A small image captioner, trained from scratch: encoder arch pvt, encoder norm layernorm.
Rows from block 8 of the image encoder, named by matrix and row number. Rows with one number belong to one neuron. Each number is 500 + 50 x the weight over its row's rms, rounded and kept within 0 to 999. All counts start at 0. Numbers have three digits each. After the name is the row's rms in percent of the matrix's.
# fc1: MLP up (encoder.blocks.8.mlp.fc1.weight, 512x128), inputs 0-63
# fc2: MLP down (encoder.blocks.8.mlp.fc2.weight, 128x512, transposed), outputs 0-63
fc1.157 069:460511444505601621502453462485511496547591552546392498449497452443497431504473532484523462498526558477565437531431560513521536481528537604531525510504497504523486619579499598417465579415533591
fc2.157 058:532401383472538577612480412518475505531499558542493477493458586501458498446558480521448491498584492475440504448526447617546523477427506552574592527531413452562524440541555512506426442533536557
fc1.158 040:578486502539505500507500449496542494424510454434524469529427451495465550399477498484467463515488544512494417521487486590436447479538614568496537399442577448515487389528546454492587515513503541
fc2.158 033:555439475430465567533580407376469472449459510461566512482478506546474459494528454559494498497484408493449524451549593508489569482492550527504529477508500508505524492466529549501460498532592536
fc1.159 060:413546427607547464447478648487396476533501538385463562495406445520460530489478573471480548466475486503456479413430568499586516454438464455497440529464530529514495519495447501536585420490484532
fc2.159 049:467544530551508483450484524532637523591535571537486494504490446463498465510486473456515491423548594508548485508415426485521431500490581540427455534446495575466402449539542506490530412568620424
fc1.160 038:476561597543495538565401473570382479393496518524519495537458505512507480484507559564420521502408509423501521573517463521480474502494538556524483499454524548545492541501490415472498467509571449
fc2.160 023:400537506533541434515426505547429483504528493487439474514507520431505528496559586449507504547497557511455407558512532447446474568523480463534514491409567492551495574459507423523514521374442508
fc1.161 042:503499467481533588444477550439463482454481520501541561549447491480501448545462442466534462514520481391498566503586476542496467491539558542585583516487442553440519490553379550508496618377428462
fc2.161 028:472611554414433538505487528436544483486499574507512434586493490448573479461455426503457490538510429530497489482517502562561484546482431532574483496563475527435482476521547489435479578524513382
fc1.162 038:507489450494489431479542452508441455461447416419402540516465495516447581484449472523447462520500570539525437465445529531582605508429535603593500503558522473500591493448492538562470480455524501
fc2.162 018:451527470529488508453502579489541508486492579522520431534549512410534554398438475396490515522539554472516402492521475495572421599479437507522406557475495487513577491545493478444473646469404491
fc1.163 110:519450420558537547424458529468445526557478488541434484606425506492542515555479546480522447415553506446514494433476534604593584468444400548574526505545537460506525599617495493536502493504467570
fc2.163 133:474426480554512468394543548495515510453468486434571576360480427539459463460502472502532490404520530563620564478453534481506472452490506504437400559465582535485396538517478456526560434610498570
fc1.164 049:487540519456565543501434505496523540435419533587454470628499493538441496510557348524511504440488587457502523487567492519504541471516504419519492492471490573497474519424589458491416489543461443
fc2.164 033:495473505503581462467573438493560463520505549414519498458464534494514481487563362527456490489560581482429544474520327490527473398520581543474429517606524564463375422502538500519525420509616553
fc1.165 110:408510473498424527540504550584501528548611397544500496602579554473519502451501593442478548635471488539417460496498572415488503503506478439528516543561484504454560622493466501472506500435440474
fc2.165 116:547601547518480475476587477455379495510513451471513550542524614461597576525467537547561477565498507472491484477554558502559454552479457509477598550465519481496512561552442431606453531426539515
fc1.166 077:492549497491437497461516595517411526520533430495519411473539460473521463483501594487500577574451469625456502512534564459528479586502409432564596482500585381542555595531482449490494511519425490
fc2.166 068:508435497455534518484525439467617465571491573510501473483466508528450463516542378545457503487514527450489538508485395525524509354495649574472379487546408590503429448450573541463486419518630489
fc1.167 050:475479478523516533392433561576537590559460521577425550577426425536553472625486568429530404498560489495549506499466546415435550512471538449555462458552519593471556501505496521471511588473493461
fc2.167 032:467528527532458511405364569449571493509454486565498462535491361456499433642428553433499452409520417488618535506520516551531506527490399492523534430404516496508490507499503571522531500520494432
fc1.168 103:529509465519670521508353390441525475551537530523471503534482413504510525539526577547537454446534509460465545448421478584526496494447497618470598398490438419506493491608575518517449497525578599
fc2.168 100:580502552481607498492483388408443483476525487552463501432531469513514480595579556622510460441458491464445510483527476518486469499523509501543686489566439494542483564491522493567428469476614577
fc1.169 052:571471442461455516413606574482518497621377575494478464489415545467512449471497420483553533472540452489552478463482516468519564496502517588521490552513578395478508492468532539499470524505408594
fc2.169 045:527487429601478527417596582534491539568508506449497551432539477520467561427503431492501477501574582510476483512459496539455447505489657458476535536363503477487452467492484503547530501490379506
fc1.170 177:563521549533486470570518491394523427422482531459512518403548455486521520489501484531506471431463531448567517574528467527472475531618563502472496479480517460494471389445537504503543485527545504
fc2.170 158:460350423453462578465613507429505473436482494480472493448506436573367354430571438516476506481447525540518476529489501474533534507544570455504465471554513490543420512465558574471506467507549526
fc1.171 234:518548501533466500553574498463390448466607426444569518432613489504506505403446557492535539583475456574446491502545555478511499579563458440528589498518551339492535534537469488497523528524405575
fc2.171 260:484503528448566488486417476547623556543469575541474471541420524507500497606551416525431490469539564453528524509456396514461498401451546557490385494467454647499460481492499487473490425475582441
fc1.172 049:589481486522465441534581468445530495426505532481494491552531442476443437517470481560516492500540419508488520503506599557574470487511367506489435441542492359509605454411576519472491458559521603
fc2.172 022:521558423468554475475540475527429497520550457425523492407605484487474593501543527595513501488475523541410445501521442485482419567540552406514615571531508513498525495526476448576523470512505492
fc1.173 047:536453461438528580593439488435546533479495494526477531471429510512496498539472435528538492430483487476486558459447517392487539457523531549423515416568422541421524504509478547514405477500503469
fc2.173 026:443491484597574446479546516578569498625551480449512524414494522513470474492519492498556506415548575487493527495430409481536427403521596536421471527534514509459420459526515471502579374563553499
fc1.174 041:511474575546647498502460484414403480520510523521496475486449418449545498630531531561448436462531563487474526519544560464557468451501474464440421500498502528438473524481502411518502412541574550
fc2.174 017:506389529532484553507484492449491485446429404515508464491541428526536479474440591480595532494519452613488562492525592519564543489475431525526548458583502471541494586537475596565535505555409534
fc1.175 042:508542417613579493578383481475503505554436510464414481520460483459520415504467550517503493538571512536506497540530459462526442464511448505497607489462517498477498514550455507506564612482482506
fc2.175 013:487449416417581383540479407574440469442521527427458533466519489578506513486506541485518483543546552454384503510516458438432443533472547417487537534510540486451498442502595485547384463505558422
fc1.176 060:473486450568435503608453531550464488615540371440534486471562606493442503425466475500445541535483481502424473525468533502496513518592467418631466527581479423535507421501490520503544583507320527
fc2.176 057:558591476491415568541522494538443477525498392529566534472571469534460557427436547533552498594493410530541493496526553456468410565485435486522591551472473382477568557514470460501474524569456520
fc1.177 130:576488544478460544380582475406505473465396518413463514462462493496477505547486413541521524419502418429540541493493536518577539547529480535484533479469593417478559503506533504523528513482491606
fc2.177 109:434465538484520490476385472502489530435498501505431447525581408486466412570539593533491540512407532537541401592485505461455579557521494439494483457510491541513501526517441465437499547377501457
fc1.178 062:391511457484460530449497511529511506543409515438495569542414466547507533553497468513490483455526467545496551481483575479550547438506372445589473503535454492571502589470484484517547450506498531
fc2.178 033:542441479428391548484636535430358475438458451463532496503504547542482447491503424542485521542456376526481493480552636533510520558534481453529532485492532469502522519451504546471467500531440541
fc1.179 054:538552417427473577496615435603495536484563575498548509446511673549488520453507480490533558607587546543496507533494499476480471439511514560590475572457511461484483430526600451400462516546558468
fc2.179 038:480475493600500502536418587529507499525515438496501571555483409519476520548480549455471513356484404559602516508421568546509545487514428480479521488342558540566522523544437528476545498545451519
fc1.180 083:519541604484586503404421458525610493518460517460473530467410543511543537541471452491467516445530538448501526542464454528490514412473562619462363482441491649482462497473529532499500506507524458
fc2.180 067:508500511533449486547587469440412446465543388444533526501608475540477519392482551492531543553463467568467487480523578444517509561535499444493612444523503370510503485471484479503473556503438556
fc1.181 126:516544474510398468495629380536489493528602537466554518486520559550501526413474474567452482538557535522374544458462528483498494528460498607494553567528433440536412469500516518557438459501576573
fc2.181 141:508568527541456512619470577520480489461491425521527490537537470486510538426418557420544502551468432597552462524564574538462490577521470424520490514429444573523574523519415459423529559521352441
fc1.182 086:524449420568566486445499510476503532499463596546452476498461482541557555516485502492528411405517523441561529399499513670553565435491491593527485454438517428501474427571511503578497550517501585
fc2.182 109:507467537476488459399568538514454490518518478472544547367506490542473480485544469578455486467488482565503519446540518485407454437529520500482486557441569533487429483437532473550534431581513557
fc1.183 096:474522470558566496604523421564448516608541581604492494455551547489478565374517533541455480564500553503499475472551447562461528441515541546549540580533433470543469511556622480514497517484560547
fc2.183 061:493550496408529466471445494527563494420514433524555521563472427549486521534516497448490472470494495534456567550385474443541435570490430523512466432603469559494476531514409519521478416582536414
fc1.184 047:511502450537531469531469544517497440530532483458462452564399556458382564490506426432582491605473603455491493452429508533541457476545480455429366512587494575512448467481459528516530550463496495
fc2.184 024:506402476465470508460524511481486444393485484380552492453543502548475492439450444529486607508538506556549491469467460563432544472553485468490453494494618519499528453526533572418590541535404525
fc1.185 064:453515501550541478550522448493377507581589544567441498512436598398400514506474434493501531564529482514468471456493477476526459571471517537616622497463505358550540497511521466465466522479514541
fc2.185 055:494496500524552488525598533496473526530484498528507482527517556493513507445517435473484564569484563509477393516519383515540515480562570485499382579656501627446486509508489475468558521457500502
fc1.186 041:435501550422364423454555438425496587473509512483508559488502408545472488527443465524435464452548522520536473487538445442507518442521442546533579495500559556441502496553544452525561466536497595
fc2.186 013:487569498519553436583461489532512565577491542513437435508520525456521532489470574525461508540548539500475462521532404421506436548514609539557525519578476470555445443482522488543495433425547464
fc1.187 039:440394539530571486487567502503614502485528611446458503522530577497524510445499464500536420460441556485526524508583475495548472450461565609460553547457611524543510603483547472510495517458436606
fc2.187 010:399506442385499537528351424411444500491511516560412388544520489400499483561508594437509472504514477490447518586476533471550541510443426575451527486500492494535515539546479505493473549335541430
fc1.188 087:530457502561466490400556490473509514542487494509468453486453514543501453542564470507520520426465394446550474486556475513639468516557570443470508514518503433525550492499602491501590453498467462
fc2.188 073:515451492576484585505447507499516505510436582522469487434512465506486427477538379534504431401452478482567482556548487480448583460523564496525353565359518437515483459471600516474516446549451558
fc1.189 040:576384492375477517566628564455548518504490468573426620492507523521515457515526481558564573538568547473423450443524418496467548562541543467485472475463500488520544518524576448467487428458517505
fc2.189 014:541562490460504416597523402567532510515533469502526477454523597494460538437480563532515484503478471615589596560496499506494477504601426495524502495579471519430426505529485446517499494552466564
fc1.190 073:453510526535617528417365563414493551539433552494445491504424388448444463602510494506537433448502518495565475483493486507498482584397475531517533487457564525509580554490502520507497526486528437
fc2.190 050:536508485492461515591663428564460472493546491471488514467544618565501512348506474547447526554466522548410488494482525486507508477505604520468550540583458472498492481465525503486476516500531569
fc1.191 066:532488494463503583506441377412538481541389529523533532529428566514446476563525453458547466474583494442387518463460534540575528502522442628542516448444436481441575386516563567432505515535488577
fc2.191 060:532487475481437455543479616530552486543514423509511450565525503508470567511487473421454496579515444526485475523563453490494481485545475403551373423481456510535544431431467469428573538543327433
fc1.192 037:525466477575452564511452449465511463471524529535511472448496655573501539446598531471494427554503526538460519511536582379508456506526554466438455565500475379510527491455580486454484615537461584
fc2.192 009:549495443470349513552623517539471552514484591406434515535521560449532539473607437488469563458516475441486476519499553509403490499420463533446497529428521429447546435479490448510480511525519476
fc1.193 062:518548464515608465490482401467523421497498529621440448516483459438536442540571614529566516603518516431415480510494476575521517531438486456549637477489439526449476419591551535450455474468599484
fc2.193 056:422518509524501434482508528585461571515509535445523538448459548410523529470528442494532503508475591442515505565507514453528497427438445556516396570519552489418482529528471387514502509510514532
fc1.194 070:379465533430501525427341548492549520418500605500453489441500360477442472524448446452436501422416500558515503533524451449524477591556592545531474516429489521554451459475544552451498479519492460
fc2.194 049:519506506497419513362555488527613500550559559460507484487492552536513450459482439569489488400446539474522554583451520487504516411532600537471381493493539441505453497487534541482516497501560530
fc1.195 169:519495459566368461546674593482407453455542461437511533500495535512477497400466505473490470539430467514499472493591554455540536523571497435493487497503574417500518501451482478527556558492374535
fc2.195 195:515471471600454462543630566516465477467484476453576594399482501543471518404474519432541446472505486549522553461536529510497441493532498457504469592502555478510438514508498492548563466627462561
fc1.196 046:556477531542478412463429579438521473489525472408512500581414539439509460618480496449516475546515457477479460515497495464529598456476436572618512479506552480455501587523455437523582475497399518
fc2.196 023:424566509582522509463463481518506514513565559426516487562575481475516531517503493518517544530452531544517443551536491537523467513527559457394544633528484527497468490474483460510526482489482507
fc1.197 046:530497504480529422544586603512465466468493520434470599555401454528524533487431469530529510491545560492551566519526488561484498477541503446477373518575584532571561591527472507533458538471496595
fc2.197 022:494516543426527533527456454494466531574482552621444501463500502434529419587570468558467481446488561423444453534542433532501485459513518543496552544469495514517519549429544505529491521478619467
fc1.198 043:534477495486391532531496541583398426593421447445488520563480492549439549522436481552497563478517562537446491535469479466552640474543464553520527433467501474541485470486488555559465433504567512
fc2.198 011:384583511419532514503440461512566469549536519490493520542404507406474543530521446468516543481523479606439472489527480525554503596491470553542550512529426470490646424471471626457570541416489455
fc1.199 052:553491487518442475469484419490484491537482444538484453520506475477532469501473546515558502460482534446495481527477488503562471515533492691552598427482524346517444474463487628559519514513520534
fc2.199 052:513504476445460544291497478356466532491425479488480496559507461581453459542559524606543437502463490537517524515509554476490497590471567492392484523470568513535499575465476486603449469437624520
fc1.200 034:379528491611478557595429529530540474544469427510593541492569551566474535424419498496478553492543496414601500478430492478477524542519528496468516532569500579462584470600509515460529507453508434
fc2.200 014:468534536571453544537557598498504444492505542480494464531521494367571420454531526461452523465443627508514449494443487543603593506510546491487504505564520517480410561473517456503543542412503533
fc1.201 104:510509472496374514420747538490478510540536476441462527564476619503523494402484416534513515531495524494447478449512538449534497441486501529458450509475533401467494515448528499532506546518430643
fc2.201 099:494550551517553514513355472488483512514558467583423450559543413444537470612459610508565540526440483500537437561517510505530523530508442486506561404491454494482531544510469507486491571389470475
fc1.202 098:547512514526455511497574448437491450457506499388493508409507455513476487493510423533544521453495498458476482497421520477505489515544553586502465412468531350492486403477595513488501521523566545
fc2.202 101:489607515499520413523443547575512536504527451533548450607497535474576652559486565448466530570552488519509506490526472501511464514466407447521514507503493559477506521551414434537481527470437428
fc1.203 070:545516434406608514455422396474502463437495515531472485468432540470530521549548372527519478461572400419490488447540587599524535544495458554551560354486521453454570497568524518446502492514510492
fc2.203 056:586469498505539520588554383433475416522558465542459524479456531523484488540504572528565467521480520459453549428496542516458522573533538475509591444477405515568590492528494596521487465469495532
fc1.204 039:470431505562493490481476500565537421497580568529488493566515640479373514487541413550502528554478535589447526470480422460493475502452554521555546521533588533493486509498533448501447530549598398
fc2.204 021:459574531517499443526483480582551506538602518522456482511510587496479488496565470490462449527461561446448449543523381451419420587495497587530584431483524440529525483502506462528546430508532471
fc1.205 054:456523565508633497519424512534485593452439434564582462549532474481583537560549558480536522576517505438454504485563484498444507572496577412528450504452365567505456570585411527471457552508601459
fc2.205 052:474517462579457501509494551487496459453527485473514528597533498515527476445401548372533529535451528518591446501407578501531562601506458505456535444491517559524583502564523514473631531411418526
fc1.206 042:498500546480546526544569468451495374563536488575400463407569514502509493492582502496573503553543468525495473526435459497500595575554515464525464566536462527475472469482519458563444624450560445
fc2.206 018:473510525553511421551465459616543484581562585510520462468554523478508486463556470534487525504514560457448439539500403493524405539512554541506543559526462451450480406522502471550481461481544478
fc1.207 075:467545493513394475600583536574467534536537366501563498399512603521550502446486583490506531561449435530443469530584497527482515547520461471550468527477497421552465513518481463467502490497387427
fc2.207 059:464430492529577508416350569514607537565449578530462418587456409473499436617549494482484500426498493491579454566469447550524542453471525506417341453486502595508489489516514487471558496450486490
fc1.208 083:549513510489714509517402354410477470462489466523521487514578452458548481627511515562542454505561519437437527455466488615520489494366501513523568458566411534492480427616519513514422481526572513
fc2.208 072:547519548451564550530464383378504478454537510570453495457533477466467487560544605562549475455483506490449524451530518509451493535553495451560671484495478489502517541479508547526419475427557495
fc1.209 046:426553498465550553605443507442461470502504572565534569504433514539436507496479549460528486536483540548479496620466496535494479561560534570536452513426457537535431504462489498490543474507570411
fc2.209 021:501495507524474583431467566442495491512468385514548526634547485469508504466470516471488477536495444586550518479502591552495545541476366484470505462499506461499532526544450524435468566527406492
fc1.210 064:558501499506501481395558563459424584494475406470550470526513439496472557457422464554516595496481447564584538505571492420637511487513445515517561490488545403542521509570497519443456523480453585
fc2.210 045:521481503488511522466439547405431502432462391480534515566525445542494514490485577481534498494483444556531545454499571468475577552528390449506514431443600461552547584544444483490471554489422503
fc1.211 065:522556539431489480470494553434581474391431496486525524427512508503527473550466465463538558519463392494527500529593550499482495536493624392498397506486580553472501467341508545438574445537520427
fc2.211 079:571512541558547500434423466501519529569516454525489488454544430544517450527551572593525432406472495519571569503507557496471485476475539472439556501444449471546417588442464478592425415496581578
fc1.212 034:525561508487515526525484501501540500469416413511461491507531468536526482479511474507468461567503543500563469496529572480534568549467474457464419512520471592501437554469492469548469588595499558
fc2.212 017:460508460511434411509455437537557530574513500518516520472484486486459495542499498503485530438540477469507521579466403482476481496509419577553494439443452407550468431474475503414493412570472436
fc1.213 165:519500527479530510442516490418556501446410602488501505437415457484481478558509419572499484336496523456633531537501440524523470480523565525478460430496530516516469445491582533506522471540596504
fc2.213 174:565636550504479436588612501546376481473536436496545580487498634479609623448452522492513516606508462506453515434532560460477466541494416493535594551504511489455534531510423439537489539512453492
fc1.214 060:561572526518516492445407455530519458485504571496374482570550481518490483510508458539379476523499547447569479516526400576475534522523548568564590498421479498437483465528581574488481530484485391
fc2.214 053:539572561494499435635531452496522475543534534527478486463519610478510493487506470551425540552437572427524447503464438482563480455518546526542490552611457498477451452542557483434479493532595500
fc1.215 047:537490419422478431434572579481483494516482440471478448505459543457461481498527429509515484455467413459508507443505514568584555527479445477501453421513622518543572485556579490394505486455463480
fc2.215 026:517439436444450572491487517429480498466453478506553507538485418582445508525456478501467495482500391534535590458489536520529524557463441546527459417487534514546484507543467555467484527544457530
fc1.216 108:460543555505539513494436477493425498557635409554480460497668427484542471498470649516551517543530482553449460537550529473530458522500465497503661493445431398494483559526459491522409485442506475
fc2.216 109:493521477572438459489587595535374463451517424420561577472523540488533574440405537426539528552502461557526483460506582485453511548546372456520521504484597454499583531524449455531607588520327550
fc1.217 045:595497435459561507513364468544481485604503573441446553444469509528532524462491523516507477473478527493500569505408536646515520448503492499517534606555497537534431463625501392599461506475462555
fc2.217 038:422446446526433465499519513560550493512477561458565526541514491483441561362456460372530563545582572522504486491461465514498500469525520496467361533423589460432487407558525495451523540494400477
fc1.218 111:454475402533480608478500499602447561598563544529484492517531535506505527413522567533473509504567468510509502463509504547505557475410447523533566612425502445549513586520541495545446486489499558
fc2.218 117:492386452583476552411562544466506500514497552467455531340479457535449369513528443554519472413484537498598481492501509517469518453497592496428442519432556484538450511476571519534552444501540583
fc1.219 041:516485498513501472519425390561409515475509609525482532426434512582535480410480532495543433476467506554519549507475390429480504534450529451470517557486559597543565492574504505475547444473455477
fc2.219 029:472581580567483539482556522497461498469514565538435482544506495469601446461446500482518456460389530471517475569514531517504538522531506553506453530501563517451455571514540510491546602442546574
fc1.220 037:454530474469495529434544598505442454474520530524516539502535527533471504421454518517482467568436482508565517435482534484487521476540545504496461442522482620565421424517524491499498627492489514
fc2.220 016:488561453531517462621484450549470556459595520549491493490484545479498522521498512518524495486513537477432442562460392503492476543492553516482554528550551509475500431528518459510526503429523448
fc1.221 040:517576548535483480492481388495562427522511519497546488512627401496369566522500537536559457566478439581541541476561468457515501456554527507508571503453580432568557585514600480427489460606569549
fc2.221 017:452502573516611438593474416531467508533535560536478507412510536476501496483516538486508495556442608437427430554517436477409503541554532477543558499501447542493441502553547457529492483368533521
fc1.222 103:452532469508528499445414576573459556555560466533487486591508526455534520514508601482502537592517473500490440462482542443550534512438419469559544498499513461511562609547444497483518515478424499
fc2.222 093:522398457423453539595582437485573439563486535505487500434481501570421426422559391534435492505469466468518524503497443524531501436541556540539425461514422462532439417449611584429464455571564510
fc1.223 077:460505443419492529495528611528471576522489487572509486590467611466489543553463551482486526551509482454493478481481519486525549474415383506517459522559464564454532590511492523496474491468536457
fc2.223 050:533349447429451558505609476425474452407478469443527524413468484585399387473526411500531487480516474513488530449479550508513523517526541497517488444540517467544513485481549577496496486566535527
fc1.224 051:522484507510683519476469439480500534446495545581553493510552496554532507568556533510554453545556483455446537458468454579525475498420496531596685542528482524507467486597461535527454507463501516
fc2.224 036:555487513402473571506453477395538440455536524564409450573444533484497481614469475510491498537484478430398484496536495514479522562505508468570571397531449509550613467497509628434497578466465435
fc1.225 048:440523611350614482444384557445465494527363493536509463504429438502533509531440618464516534527426508448564429535471495492472436515413446481564460505514498558487463460541341548497458491474500547
fc2.225 025:413541561516500473480470561512500526403525555517480487604506565365606449483481521507488546476419550483487467550499491483519537490492469507540491487592487535416550576525410411438521608468512396
fc1.226 041:453392466457607492457477556498479498427536483533510566530417490545466555475514609462500463506430448406557531511409468476599492515514492510527462525460440507471509507447498568405522523469432479
fc2.226 022:473462455505545411598512510592566502545607555526494475473564546422474513444492498486517497516544551509450489548489434523508449500518568562480473536501473406471541405440470440474530468465483439
fc1.227 038:570451489523500527539518568478524538475445608541522530544541498489429564540525469428545481549566465483465430471471452468405471502535475574515397523595537568426560461493487376502475564487436495
fc2.227 020:508516520541509504578527560524569469556539554615476532546365488452584473412485451417507482539450528459531422530417446532510501449508498530555347497554441502491501473532524563452529546548453571
fc1.228 087:495453510562423452466726556503487471520482479446473519554402448528516524409478482428474503519493595509516493497486557493531454462565463512460386513557551436535489531479491455526566547522428620
fc2.228 072:540488579432466617508402400446502525538443513562411493597491495463514475589546567529510499500447486449541488490496563511531570485483501496503566454468439456511523587502519543487397539375568494
fc1.229 072:446451506545457541565544519570458533552564500491523522504457509498470527513505604457497525560549510560505483514493526471471478473480469501573515559550472584546534580565485446538468518508464494
fc2.229 085:473496471442452524461646503472405453427481559478493545461466581528449483495537370526454506543504513461375411488539460501505479580556521535566524544501556498495589454442580528468540526503501491
fc1.230 081:520464484423532495599515406540549474522435545508449550540409633514514512545514376482464462504525523432438500463466491493503480416484604554480491444522409608490499516406489540515474447496585477
fc2.230 069:525553514486592521514444444531593507571473574532450471551409510506516532569514377524470471488547566432486504485492403533533499369465631565477428476506387597493480440452560510471502462461635481
fc1.231 049:491479560487513549591530527423462538441436460601533479564462562513485476476506472478520556487546380524496514476549491469460520549512447513549503416497532579575596474476435493471520486532468477
fc2.231 047:530537518435456555512522490425506435476442504480509462671496489512502561461497507442461488525537425540531503454489552539474599537539453487511450431457554558491462450502524552470503533424525462
fc1.232 062:608516501423457519517590507441430439521386447452512555477422486518437519529510525509499552525566428496400528374494566442552531476470442485507477464544489468457473480478544534545475527517477511
fc2.232 029:528507525504422535529426589473447469491451426522557486596510432506504531454418618457483531522475387589553516486514586541507542541512377455542512452433513505506552588519447524446489599539395488
fc1.233 045:498483458491498480468609461477461439504553517504439556512433479457479544516525586476428531499550524488509531509440456496531537400601472445464511349478531488515532506497466508511526549493457457
fc2.233 027:514554468505527459623424536578525550568532466559446458462500509486500484490488479492459511574471535448473459496524375480497473483466495497517614548540510467488561456504487484490519550510486443
fc1.234 036:446524519493483457474536515494533457520529474578402500522522485472522536498534616528489448505501554583460429538515490454590440515392565539552526491489541500524479516486540518535469524442487563
fc2.234 011:524499531495491422522524429502443554483573502434523556444558519449518430448534541542527522370538543534474506551504498450464446488522454451503591529554491457542552536539521424469528458456565517
fc1.235 053:503431499410495439650432438456563476538492490485522589450544414601468502568508575529505468501458441466486457505527524433445512512522593505544488410580470496485527423510560526441480517569610470
fc2.235 042:501587519461564482645383462547419533428450459546491478556537474442585554563521629474446475521443522488436455548507475510439540568522388469573605450504442532556517539539443486512485581386499481
fc1.236 132:459527499550486476520486579572491607538566478574525538481452523477525524494485578462461487526490563616523481501517485498469472479498430406536457594555470611499467580548448505507503495499515417
fc2.236 164:490559511561508468544374554560573540560555433560517415591550434460551557482481648421502496519491506557516530517521494487506475497468419459497474464502456483523435521504416465503476503500417479
fc1.237 085:543460399508521547432509521423425488548464629485427495537470538469548518554510460509503474443556488468541496502500509640604569457425445573518527535519568497514488526553534482564498538470506575
fc2.237 110:503443467550487473370579591519526468483487461423580563373485472561474487444465446494485540470525477566616518473452489489489449409531496498456382536490628522483377492522520482465599439616454562
fc1.238 042:505444473448545426487544569401439499491500438403476503443501461455538484594458509591504531473492499485389551459491429574596480528413495503484542586473459510534482446445433503451474470419521496
fc2.238 013:503553514481476509391469514456614411466523463514480509509551518485452540612377514485452513563555495546560461432477462611478452534594455429525504457480540557426469488511490544380619498485470498
fc1.239 061:573441498498546504512457485412465515462437487457524513542433386460431494551492477479493506471540415493416501461537531491601532518490390449481547467591498434513563520528526534536484572457475531
fc2.239 035:473507494494475510520530521506488513594532510560479487508498594486480524605518361532439490593499512469452368560516462507502473496523694474508460496496476561480551471437536469499559511396465482
fc1.240 066:451577479545435517496502486559435436532529464496498496513497527511458513441428484481528499531435443530490534581510568507503474552536491495524480502409544360472456395547504464443551569461341550
fc2.240 057:473429517538518460558474572460487460486495401475491527552514441457483454456512584372508558507445478569591485496478539463511576554540341487522516395513550395548513531502426570481505527510382570
fc1.241 107:580494470526520469485565452475523485456473538443558512372524492585482535458515407529476496414537492463528551494487431535454510487537560579478469510444469458527440368486561485496487486590560572
fc2.241 118:498573461541450494463432569505478518551455465521476460632533451439573560565447569458501489508492477484632473544474530515593537506468427492475464492386540482488465557560426443550515587374419483
fc1.242 050:524539509557463486409501496498457469488502478527430527550543385581486471591478558529525415497495510467550584532457460548552534541561480605604491449521554403450489480490487493480479519485476490
fc2.242 025:492555436529514495592525487550602499555520499498527451557515494500525585451432525392509509551568499492523587504456412522568499464443516520492455496534400525483498481619491507507501504543503480
fc1.243 076:473452461461554482555425485449538516439440522525560468425454453519506528519584522471474448479561543517493526394559507538495456545431500516536563588528448589559454490616456504515451427553522502
fc2.243 076:458474467411494441533491458529575501447487428438582503469553531585412527515544464532482534536577443528449569477473485438457432528482496458490516499503472510551537419449460468474468394554461418
fc1.244 050:443387446485460475590492418477478508456479467557526519457609470520458487433416569482499461408479484491451519455609581518542478566487510443567613425471374446507578445483448448513463506478487521
fc2.244 019:538486419501491559598584474496455460476500426504541531518566539512459480405481542519548458535507435517384547521563541514508480504507470448526622562594454425489479491483508545496469509607444519
fc1.245 170:465465420479537536595434560555539568539441592578453469542421564470486473497530547441470448519545535516549459461511487553513529460399496499541490586520404665516526571537530519465506476520524462
fc2.245 139:478429521454439506471556508417504444399473416391575545406574461561412417449468480529538527464466444521517534533454572416472464620572522467458531470496583435518523463435498543471538500529459488
fc1.246 090:445512514503568488543319531551482586497473535569533488451501408506451463518502546483454500489511562565518453497476457497401474522419509485573535453414462577523490418559466493455444458466568402
fc2.246 085:419545523496558475447402486480434510454531472515482452564587393438503504567493583498541547552436514539509428581511505478489540613531433474488528479451549521465547539529438459477538578376418464
fc1.247 122:449502470469529537499463523608467567508503465550524488578429555464491506507507527510514541531572498568461481385476559480537510414389397457563519540572436497531538578550485503520446483494466537
fc2.247 115:436370446473507588406596523418406486424482515502448507479436433539404374490575441516521521506484516545480454485524552474545576517508498448517509475522529482536532568485531560476509515499486544
fc1.248 045:454447499545379444546605441551484516523477522539488594421563631438548467412427535504493503469512486562458497471448495461442468427585557589551593514465600493524496460431565470532404464550502563
fc2.248 027:463508499531506438530480517618398510435507519474483543450547568484490519566586527515458486468510547498420462525505421466403472533520525498506573565480607484535531553459411410582492456407526523
fc1.249 043:524480515500632525477500582502423525529485482467570523445576537440454514465464446513564576529498435574468450429516570389547511440546508517497397521452549407531531583521505468507447546512468582
fc2.249 034:583520485461541473555534457606458518513525480453491500438573584499464550490576482612422426443461561493556452537463431512445441473552548518510491596506549543479475479473458401572510427433593541
fc1.250 081:575521468474355468481633441420486435426490464444552546456538487578493546424449510543461485553513542514439552460473587517505470583524484507558582552509516391494502501456491524538503446521457595
fc2.250 053:521436471576428562622548478467487446502526447517497495491541503498451463388465571431557500503462500543467495508556560535535521552544464480565515460532413398521491484474519524467524590536416553
fc1.251 050:512471525481454508396520465516524505423465548471535504497502495541527426506524337476500457410559520462616495545477505484452444551563537461578503488501605488469447411529509471443516516469594464
fc2.251 033:570485509490423526536589554501450480463441427481546505533468585553541589469487511461505537573549384496437542416604502508527521516502412464561535489521498452521584577478481486478489522545472546
fc1.252 052:559483442477545536485383445537555510472397518485465573528422483502426452491467552519511543437572540420399521415453483542493456423500465523504531439478483546537519454428519543515507458483629465
fc2.252 043:547489495505478528423543474477420453510546467428472551543529596535505520560549472588436506512452474495551505513461608511507549417486552509423559561482553556471429576501482440532489449451578531
fc1.253 060:494433419518366487620535486485439505431448428450492482469569473509450532479512555464461527589465503493399525484548516481481513561452483458520551423515485449518492455524559488489444475567557517
fc2.253 043:506559545483535485399404548531519539537467529550467484516432422468560491646528486476460480411493509456586471547464429515503497454499465529533421484406523584466462526523498499508540485454496465
fc1.254 044:611509541464458533510508523491455441516511552516500536494484479498428558476422477549438459474449501565653509520563469418411553480543527529438546576449440426526490501415514461524506594486446519
fc2.254 029:488449432509566473585445527578432558481473533393565588476500528529514526441465470441557565568529508510515454467473565478511521482455468510508480548524488498527632453619461478482504489486520437